Weights of a small rotation predictor.
Model: 32-pixel images, arch caformer, patch size [2, 2], depths [4, 7, 4], widths [64, 128, 256].
Data: trained on pen-drawn characters of a made-up script with 800 signs, 395000 training examples, 7.1 epochs.
Rows from block 5 of a small rotation predictor, named by matrix and row number. Rows with one number belong to one neuron. Each number is 500 + 40 x the weight over its row's rms, rounded and kept within 0 to 999. All counts start at 0. Numbers have three digits each.
After each neuron's rows are labels from the 100 images, of 14848, where the neuron reaches its highest value: "colour at peak" is the nearest of a few named colours to the mean colour under the peak. Only what is clearly more common there than usual is listed. The data: pen-drawn characters of a made-up script with 800 signs.
# fc1: MLP up (model.blocks.5.mlp.fc1.weight, 512x128), inputs 0-127
# fc2: MLP down (model.blocks.5.mlp.fc2.weight, 128x512, transposed), outputs 0-127

fc1.458:556487495442460410505483533554490460513487571444461459520545471527471415498505490479447539612474405465503453431458504510510437498565435467509474547550458467446575481499500517550407472453491502551506520508525500476529521595518429565528519520566531529469482527511559545493494458517524511460540495466557488518535480518513465460495548460454451526455473513552474517473509525513482518447503
fc2.458:480488519550467493472476480523510491524494485477483489503422475479486500569507461541554488513457549461512507445488450535460565474498480565501509531488534544453478510454482566502414536464513470427541502561518502517467494627513455506448513570595515591541492472493538533476490438467509501457523531529539505481564542511588567529490537491463501445488410449548554524457420490486548465543506
colour at peak: black

fc1.301:488464493485414482467518518555476468441540511496492510497427478464503481520476520448479492443556551482500421510522488573526447494525547433551573507514482551483508361505521513518481509483528446407491515432440522542479480516525532448465438493479496454545438503480541473425539472511510553559493517532498475465522557521508408468535515483518580410509521530541446524502476510461532447480530
fc2.301:556550494484531516464530561550534490496512524533629452513501504573553491490471490541544547506492511501459484531440450539482427498504486519484489455491521530443506562464453495545533556509537530529522526511498504557536590500478439507555503463547476470503555503530523455490447460448435483436451501461514487531596510496541484463487542458568440502502469469496490581621494578502546488467523
colour at peak: grey

fc1.223:557515459497551501512509485424519445486456507500491522521515414488540450409509475500560441507533450583507522450475491487503492481531480518518539518413445528499448489486444524510520544512494523471557473560490462532577505555452506500410539489456509503524530523499524573555534476461433452508392541466461453545437457483422552522528528520499484539532514501458489459530511522471483526615529
fc2.223:518491421540536477438560509477463534532493550558511486454456519546495456493517469469486451484592487479511445507522509461474493442434485515459490427559482523489468498489514514444515540474481416524484482521495472484476482551532559457503522520440604488526495552485524488447471469569478449526539564546537539559493519498441522581415590600541527452511516527536503481514524506440454498534446
colour at peak: grey

fc1.187:485496510519530618498476508491540551557423550511540528520543514506558511468552552517520570432589527448509535473463458527540440520492432486493464516440510514486553534506472468485474492474526501483549479452461526522489529494470455468519588442513465530434477447449499582506526546492481499477550478537522429600552490544542452514519576550547473513513476550490477526564439485495559483525509
fc2.187:466570528466481531471502530483445498562499461455468537472483481510431458491577497446533426538533601507517511487486500507492449521500600513463472462570502531493562513513537508456543452496476482492472554498546492463424460572562553518477488504512496501435431502472539507450535510508544464547491518513551544473519568432555518506436461452456526486533455592516448511463467486482535546416460
colour at peak: grey

fc1.164:415484425496501485466580509497486473492543496503505504514469559499466543491447552490501430507608527509520516525507491460486550473557517536515443522494542509556444507543518502507500589516508514492446470482530366540420520531477523479479488443545485475412506505488491563519536480446434530501532474462501497507470494455560477435528523464494513431509442480468465407511490426520505430433474
fc2.164:483485452541525457481506586433506553513451543523531479517483462522508507531530537506529493531483417450533524474566444539515431587526461491542482527487505554491516462485579469546537488437562502453462525573518535550429518502507453552479439582535536432530524534551495523580538481547531448513502419521512518541490525484538411534470440543420492477495527494478515549521480490505553459524479
colour at peak: grey

fc1.105:475507432520500513547496481518488427510429555564572542477555454488567482521505440519469516574474457521516458515470504506469488473508548517565528450500447438474555494526432480524482493492465455465553439453459478448522477479475462504566485494481488511452482518508465479507549530480487542490457441545591515445486522454485517577513474524589429502593549485548476538453424535422531449505496
fc2.105:474531435522497526469480474493499541508458540506462594461495548494473560502506545569531434554511482552510491540516497513572497463584522480558451467545456508467508489550488501459514511497430468538564489485571544529430498487515463552479386572495438465504489508536500615563483517472549550526541455426493429490567449550536492480528543514491551463526540534537534512510476490496470519504531
colour at peak: grey

fc1.391:437485493570471495550513492494456482452413554550469488593516550509510475474565436496523524560544474507542494500449499449538485508524493470550428473525499525481478470538457474442471524543535545472505512535509560454454418479459450500480525518496512541541524457498497528479447503553470526501502518522452483514574502447492503500545630464527465552588443473544446446509551536534454462464576
fc2.391:477486519462510515456437502504540485531475503505551507513401541583449451463488481533540526544533519452497460586524504474451497471506519445487517489496493499526499522505484494522442501579503520444500470498488463547488455482447517482488540486510484420483540564485491454429400477509546480453493539473609459496506488424570525519485556466527524489431502546388474467483490596460539482418520
colour at peak: grey

fc1.445:454510512482451522485490476482534500515529446496572432535507483516476471511449549489504457500488515512474519511511480586411500512546457462482440567465422522508466545478487548501491553513481528457489487547520575539468503441470549566511512555475533568539530516501591541514538488488568478477516489487503506565450430457440527375530518513417512488437514521546465414506473541569500462494449
fc2.445:547497499505448500493554610467462533492513420502483571506520439475527512460481508546494480535539578448454572545530516541507505482507560524513469550513513495441485519495491493478451554543466497516468493441477508576487449598435517518487513555482373511492492537511516568524425511449527475520529465465495445542545464508590544515506515565534536470515503509544473447586493517464560518513510
colour at peak: black

fc1.474:475500490467459470440523458493415538405517601507515510465450531480443594442500516475512439498492516493521536527499486498522561486488501483498398384538505512516532587474556465484502522576521490538499500510492523479476483524469538506494512511561526465562570460436493566452421578528501484543481469560441455504486427454472426514502489450527506502480497504491483457546538541476534487500506
fc2.474:594507479529464477573530440555519511512460491565536495516517470510533467504515509519497479573528539471541523493503498512550506540526482480531562515531518530505506526541486475556520493416440470533554440562521421460508442522584486536457477438526447472542526502525532554538385528539429443513460461468517455517453428463477576422506439484501536527478453500481594456507507469511471500519510
colour at peak: grey

fc1.415:478434498427530517447506508476428509453493519575473513522522518425424501551548527427530494466513510445545444517492482493472506441475482495421482507521551436559508578461459534440468589582486501465442477525493553439531545430527492509498513507474490538460516445507527549462546513493488511514532540556444519466614482454474496550514543510461531495472472464525568463560481498554507468533495
fc2.415:494545490521471480497480511481499448477491467490558497444471489546508537552454478505487480444536499499500395525418507577450472444546475463513476481429447478444554501506528475545519532516484517501560539544492485433448469559467487464498549529494486463451471489476443532540559536507430483491443432540597517509496452536578451509516600490442512504506504522547485386465509453552459515453513
colour at peak: grey

fc1.499:443493582456493477463502531551483481507432482533499510521515475542571484470528474518545604474555495506512490492489585543521495564513479587480429497517550504491485452487496538489544522469492486460479484506407534499499446522393545550508570591504442447519464517465491569492513459495529494507567497499558487587562439488436469513511468536505511574501464526558449497549538483534481505478457
fc2.499:463497523493459474519413530492474542508493510528519489483526512463474525556498504524478523464461384482425549603440524552480439544464503496552468545516506530457472509503544522486538490472452481524533499507495512445438530472475503494564536522409460536473528489497451441506494490553512497472493501451497575463529578557536555531485472468472529558505454545521464396483568502475456494371513
colour at peak: black

fc1.250:542563445431526498527551507507527458571474505507511391539523477523544495500486471469531487499470561533467471533573393385480497467531469486477433544513505458467556471569518489473440507538527550471516512539594488542501537511501476473523459506445494503532502499583484531464523571496472537557493470478509411589489487534482486507431520464458504565482493482495450523438455524473467489529488
fc2.250:426470519467507481578485520416525447500540467455565496492537449469511543440525532521539556501607471551511482518501511433479522513416492433545550443495453540540455452548509567551503470479515426540559508452466474509420517560475499403510511549471543519453507491406526498464526482519436494482457487504443550457485473525475516467431558516474471509552468501468494523540508495503508536486494
colour at peak: grey

fc1.379:451545495536481529524434504522548487559491484514463490463544549525435481444492419471500526459573473591440499516547511561555411462450590464519516509467503487517516538462518459457467413493492482544487446550514531494550488542499490482444517536586507471510472508452515509583505501535548512458498464492527587501454528464515524484523475568438481389528514511551497461454457484540546498474493
fc2.379:456565530506505470505563475542496492496454531485508506483501488416491555498488478450460444492541531537474490581516529417493452537464467501483504481440465579423468500462479477555391528545528558555473466513418522514442498478566463496520513482556461473512527557524456542514500436426514465577430465481522513501539518564472470500467527508488443511509527512523543556508543552422467516537425
colour at peak: grey

fc1.76:491454499493522552532487472467480544539550540507538515428535521507487506585493525443500459469507472424477423474582556599496517466455438523475515443511445430453547433502498553525432466491458481482463441481550484504458529458500446507477532529469512486482459473588532485570457482510436536529492502432569515498460493507526449537510445474480491475485486514444429548470457595519546530518514
fc2.76:470536529421507473474534497535457513547455474448546629444496494504528532489488569449478443546526460472484441487415488525525494541539465540496474487440418490538521479492561487498462546543499487521496544524495508467424430448538454533518493442522449454459524462474548478475461493524575484541452528474443464481532519476464546449480451464497500453549576505449485540467497416490513492567552
colour at peak: grey

fc1.278:513407492425544470579515483496548441466526397464486564560478511464495560542520542510448507473531464431484513452569463538432502535541457524483514480552457482519506446437457445505491462480449481502498568442494559486554557478490494491542467453490475511529507477429562525484606495513438569537521501473488486520438505526474553565483477469486508474550469467532486468449458502521507475501564
fc2.278:457456435500510506474579517508467410468489444493619524507503541543522483537534539478512537512477523504504599467477603477474461444441490495453504458442512523506501572458498478488470456454482518569478586529467561515484527470514537462480525514497491425532494507471469481493461448512496553464542508502478532469512479446538485543411472529526455534496463492531446509452563588501535474516591
colour at peak: grey

fc1.118:503484469529513500511557431535487503537489582477394500513537543514567489480514444506473416510473514508468485511523576473506521443540500546503426457512449539530526514537502476525506488496545481459507521496453507521435542480508479479528493538505563522497562521445496527442521358500507498476513545497412551558540461530494548612429523459483499521485546487505569426502497476422446525505500
fc2.118:557468537436476458540530533453447485556526568516494446432513514442489459456534497505507437586489526471548549524557486491506505509505560413528451549524539527485535479486484447545511490449526563440571521416534507506536504452506465428533447480500572519492454470532492470506577454488528561551504509510524474456499520544436481508479473487520577495533566487537457497476443568502553513427463
colour at peak: black

fc1.86:530540533461485563503467511503572547452534477488555543474416450486598491563470546468439419482492482451469503441543523484528521459434482497431462495453503455497486553512426511518511551528503499513535492492519426441542544496548490454482546543437562503552469441487549519484524476502488524534438540527510503545474520547518466451534546489546554488581491539539491509534601521489445487573487
fc2.86:515507430496418429468548538506509394528515494522450447552494513436520511476506442444483491495499509554494532452432507477454542531485554498569524498534533464507491484542494527504497502485509499580407480491477582536493506503498470484471493461561518465573529526516495515529493496468517534455573444503538389404539482465530611507551463465509468485544513565497538535517448517546469524491542
colour at peak: grey

fc1.486:489477466518519468529504539483483550503464446443449530536464568453460490498571539478515449500552401484483587482483543557465507570506520532502443484533504485416578500583483518545513446453544495531494498504471531551482521459480471443596557527446456501475468534513470524572493493514499479521502532517570539516473569491523520603552490518520496465480518491461490470442471433506534525529402
fc2.486:461456460455428582461428535461479453513548490531476476541519543477494515525505558437510491497556515524417547490564467519465536506551479507540547433540495535513476583539474471497493523559488507454512522555463496474474548546555447484432544508468467487498545538481414502515418501516519430460488512482529445494522581500595481520495493477589508599557527508530513454457510489466484479493462
colour at peak: grey

fc1.479:532529471421505536532489526539457502510452473488566533464488448535527590539612512419516522447488481506504560481521525536556541557510428385496547508516438497522500453526579485499502508514466518502499543511475426532477538518466536423466449468459439481459547524514521465471524452503509509473450510494511561521489480528538510548525488512490547477547406493486579537533501515481410560467500
fc2.479:482442504442619447484463490484467484544480484556520446451425560463542560412488515546542454481487508510518537466523486509517564508526561412458511544524445518581480442492488560561525507570486427479506492438531479484486499533491539471520453452481519473488417487537517510463548525551498532493481525472512555480496520469433521553489553443504524461515402500548563525545493511511472476456503
colour at peak: grey

fc1.357:459417514455468501525526511593513558503432504474518452504545513531447437497518507500502507487514437548431412529540525548450492492472571497477512527605508502493548472464542508481475488544554494509474512453644463582522506460503480433497477530484480461500496452504465507493459452513500503461485548539502473443454562531609514523482499525444450539535515422529498479545502469476474488460473
fc2.357:519584490500481469506430556466566532487429492470508497536470534486414519550514492487548561493520423488506514488440506482476526516504422522565542461547505504489464470465575529492504453488448527499571473507534532475487496512510487412571488550482484473473556574521462464545504509580501539579467535523419485463515473456471503474529466490545492404553414529492516516500519423544540499529435
colour at peak: grey

fc1.427:498468510487548540523470504550502520467430550483431432519510521443560475534524413453501530444507513537469536528475509482541486510554496570513558466460517589517551502503379481473515463494457514474532478514459516523533474422463479507514413528480478474409522535567465510505545431516488446488502456538549456436480556496446535566458493508487474513489472509522544514451495545538465457586559
fc2.427:507440475516472515466518512468473536601508541508535512542578494554464556523421484520479488481565529492548510516511507514483443472520490465496440522419454519450476512467495484562482510377468467491497467562464491507552450512492555531506492446434515492577581447453545546525475534439495538525529555528520438576435488511450552480508508488523520518534546432510447500494530504454494543467410
colour at peak: grey

fc1.273:450490461502494456480561477619492480516469471494516485548484568469452509617472436535504450542533476516456556503461530518525497514423566510461504484549551435486495528421491477507472424471515554462525438427494498537528520466545522517484565530495493527500466523448440532475489459506477478620444502515475547561532485479482475485486451458455509523515457472502585496482441571475535494505487
fc2.273:462470529525510498466449484517509444498534473510501470489551429510461439522492486479582488487452455516469501488547465530465479470520484585494563541490460509550457512491554512524513498495511497504457491475539590629498556452460511536495494519422495550501535551485475540469557493482511626490465560473500464554526530534532457455496484488537557510516516488438429439368514513511490555511450
colour at peak: grey

fc1.314:436439503474393510429494455514514542582505479523484493461513497534512526503425449513478472432470548506487475502393463500454409499509514445551466521520564537558475462460499469472525493489559502490488511461495482511536557463515450458466455582549545483450508484449488537485520417451510507513472539512436545497485521486470411538455480531578496419451490509458475449480491486542470567499512
fc2.314:488520501464529468526453391521518370499427553549514562536510518485420526510574527479520523531481492476543450547449496549460471488554522549567430490461506464489501532484506514499443475439481524469514448569507499517454414490538528452519528479548506503502530498525494473481505507475531474421501533513529546431459538414479474573432478560527452511455509519542492500451531526439462529451504
colour at peak: grey

fc1.323:528483576532446495516378516492444507454438554562563476442525448529516524436480499461414533501518461506462550557401523441502499495537449505520458434539490537476485523470423526551480525480479492523501563551445447467442531439476511495491536429510495543458444440481494558429514515435450558485506518469483505576493496529468510507513522531507520524506521460531501483446504507528460491428518
fc2.323:499529506574528493545544458526476544460463462528509487395490546455535478468505530478525474476472495505503597540534600501541546426485554516447534511553481556479512481464491457513445456501550548522468433431506561506575486555477511501490403509533500489467494470478513542532507502562452537531466553546503487483522449553506459531494567569540473509444469434503497503558495439544462581500474
colour at peak: grey

fc1.340:538483459435539511567519508476477478474530497482569554579436475498442606521553480561514535552443479527554484523496529499446462477516539554464557511493494527494493478503559516489444525539419525466435543501503473489421445494433482527470507513543488531507449527580513585515494470537527545512494527504569531502463492463429502509521549445445509552530468512509561510387490519504457490435489
fc2.340:474570571546543492467561466460480587499549517534502562486440567563493448568527495516519504506499508522519448468503583484523488540523532449370490458515504497523502512560486468481437511538549499472388492494461510519522473420446513493464484497448540472460487487398542513479461546532487515478458458455547529520488536482500526493538455590524550548489469491537502528456510500472518480445557
colour at peak: grey

fc1.115:493488449495471536454460458454481533508509461582481504526530553556460448474481465552568538538429440509523587509559519550455461492481491503554530509501442480536539580506517491467464545596496481513520540493492466496525459417448511484521551479481492482491401496511508403556528486509547419545481507543534463458508526510451522547454510505472556515504524552470469509447514498581521497422433
fc2.115:505462537525588529444433552564471469404540510525504516526538478525510518519442449502474495564495597441483481536451475477437522482548546522443501479503526505460481420524532555491490507454525547490517517512515482545532516477426535505536540520475541501493459515508517551367531460523518478463503500506459583520444556469489457418453522463546590516523524561536497471476488527463470521476550
colour at peak: grey

fc1.359:448440513446537473483462439556500457449569483425507470478509564442456505502475570492550500558489521512526500503538483454512548462493555499458544485517531450477486509548467535497461425412517432456489475507535477540531490512500450519502388517496523526467504445514521478518405455412468461477473512510536478492490494508594526496546554583430506556548514468511514524466448493454535533437538
fc2.359:409525467484502470487487483441553435500588488474410486453495530524465492553451436553481465525547455481572539602489552492499468485582493551510562512485480506538479486507431476505408511461473530488462470479466471477458509461533512508516465513406535530539526481470498420552522577438464535483516519453528567503476507524510503487495421544494496468533523476568539545548515464451550512532495
colour at peak: black

fc1.435:535532511499525504473536545486467444468520435487410505428529531582454448564472394534465523519567491521519468505473522508490501456529514574501583470476421415556520537498514495510555512452488533500496492483561542491518519466498499488522500422559483592511512469470551447482479517504474515463521405490496470580577460461454498494504510552525530438465548447512504467499539458439506453523518
fc2.435:497554405511459519463474533499455494509505459525516486554544529504482518443587518535482466521464511465524441464438532454536514541546410502452474559554508551492455524500535517494475557552471459511452511519480530604507437459525478458497503589474472526481466469521487508513458475430506455514475506423516494546487445507516486544527485565462423408510537477496482507530472418481505484615462
colour at peak: black

fc1.318:487562499455536465582549568429524495513462487502408471499478544510520505545456478468430518482580503477451480517471429484501492496420526472464515455495477515508474561472545499481520539527499521456481456430486511531557473519560503530521543449570518481495591454449466433464453541595457534491536546454511523525443527526448524576500457520570551473484460463484526542447471472473490512521432
fc2.318:483481473497473493447446509564513455524527511497471494517480485606461448501552452481500498537555466544472426482413542471481482519514487442484480466444528488453534561466557457485496555508512452511458495487543567431560523499508516475493503416475442551481458526443493496516584518398489461530484438531441547538465473510542556523481490628539522516527544517443545521496480471509512489451547
colour at peak: grey

fc1.193:504505480496486445498467556531544504492504489519472498463475577503466479526458553585446577467523482587508521439490513548456487473519468574467573491445505600493517524569541492589488545558479501492458513466486485419516492539605468465513469443510520526542605524512522574507479513502484508504502544469474466532523503495529515459483452529519453535566548490505491431466569524547483550539451
fc2.193:511459590515482484563437459503514496514523510461502511522530533473471479519500524528541435462468451469468486566477498524499491555537483451508541503452504484517501415540505453535460509421469475468595515463523476462567470471407478524473546521492494497463586482528418448486465494416502437475495491560445452493432450492429486488487532496450535591484514509448393509498458458494450524534520
colour at peak: grey

fc1.192:515534523519514462543478467491416537513492452513539492504465515508505481471500459566545386540498446434467482561548585510517508495482527504484493478491444457549510390465468530511426446451492536437495478385478493526466463485505498468508534465508514492449459451518458555564491518508432517515530605423469499566495473481473499530457463506431540515595521464489500546534494473484502515524465
fc2.192:492479483513520522460498557508552572529484535483493469499471509547534456525497535412489562493474523516480512521465522545488614466438507544509489463635541470509502491500564535499531539480503479564529433467451476439460467556572539474480416537478571510459462453502507489531470483497507569514541532475483503466538467522556463505464470406468548485452436548476448422463492571499503497516499
colour at peak: grey

fc1.478:519516507444566517480502467543391490461494512492451505582531603433497542517497556516480524484519480512419573503493514535489469494539518568503497472520537459473487505518473530510532464472499504453537541498500490464530452457487450488484531489538414461521490527520502497481460420477528433486514398451415526420497508565452504445530457510559542565558563483473503421448457506460515539534514
fc2.478:544425499479479435552499535526379479494516486482486572488501537457479537479524522467496438547546514458481461523484437486504592446405471476504389385548470438506498510471466517539521478521481551493538511486520544468514476539550497438524462488509484514468519490517485541500560523452490512520515491541480515494445489534520576524426493494519489573493524477543598496489439459474478450500430
colour at peak: grey

fc1.254:510541452434609529490492506444512455457573416502414497556478475531436459484454444440494539476508497503514505550531475522584532504448552551521561519487469459486418502512440555431508454492456465484499441488549482508584518512532526529479537515544532514620471493540525431540497468483449471443469536513483556536522504523509465565478524492488522511499477465572510463503491510473552519515510
fc2.254:473522535495392433492502583486516560495461480555527546481523413432431517475445485499461448558447506512451508575470491529521523523440509464479473445546447571505495490494576538521535482530447425511424436508487463431456486533563579507551453502522568499476511468493448437532464491540511502459497455477506555523470478492502503521506500529547490477433446531536516501534498538471465503492428
colour at peak: grey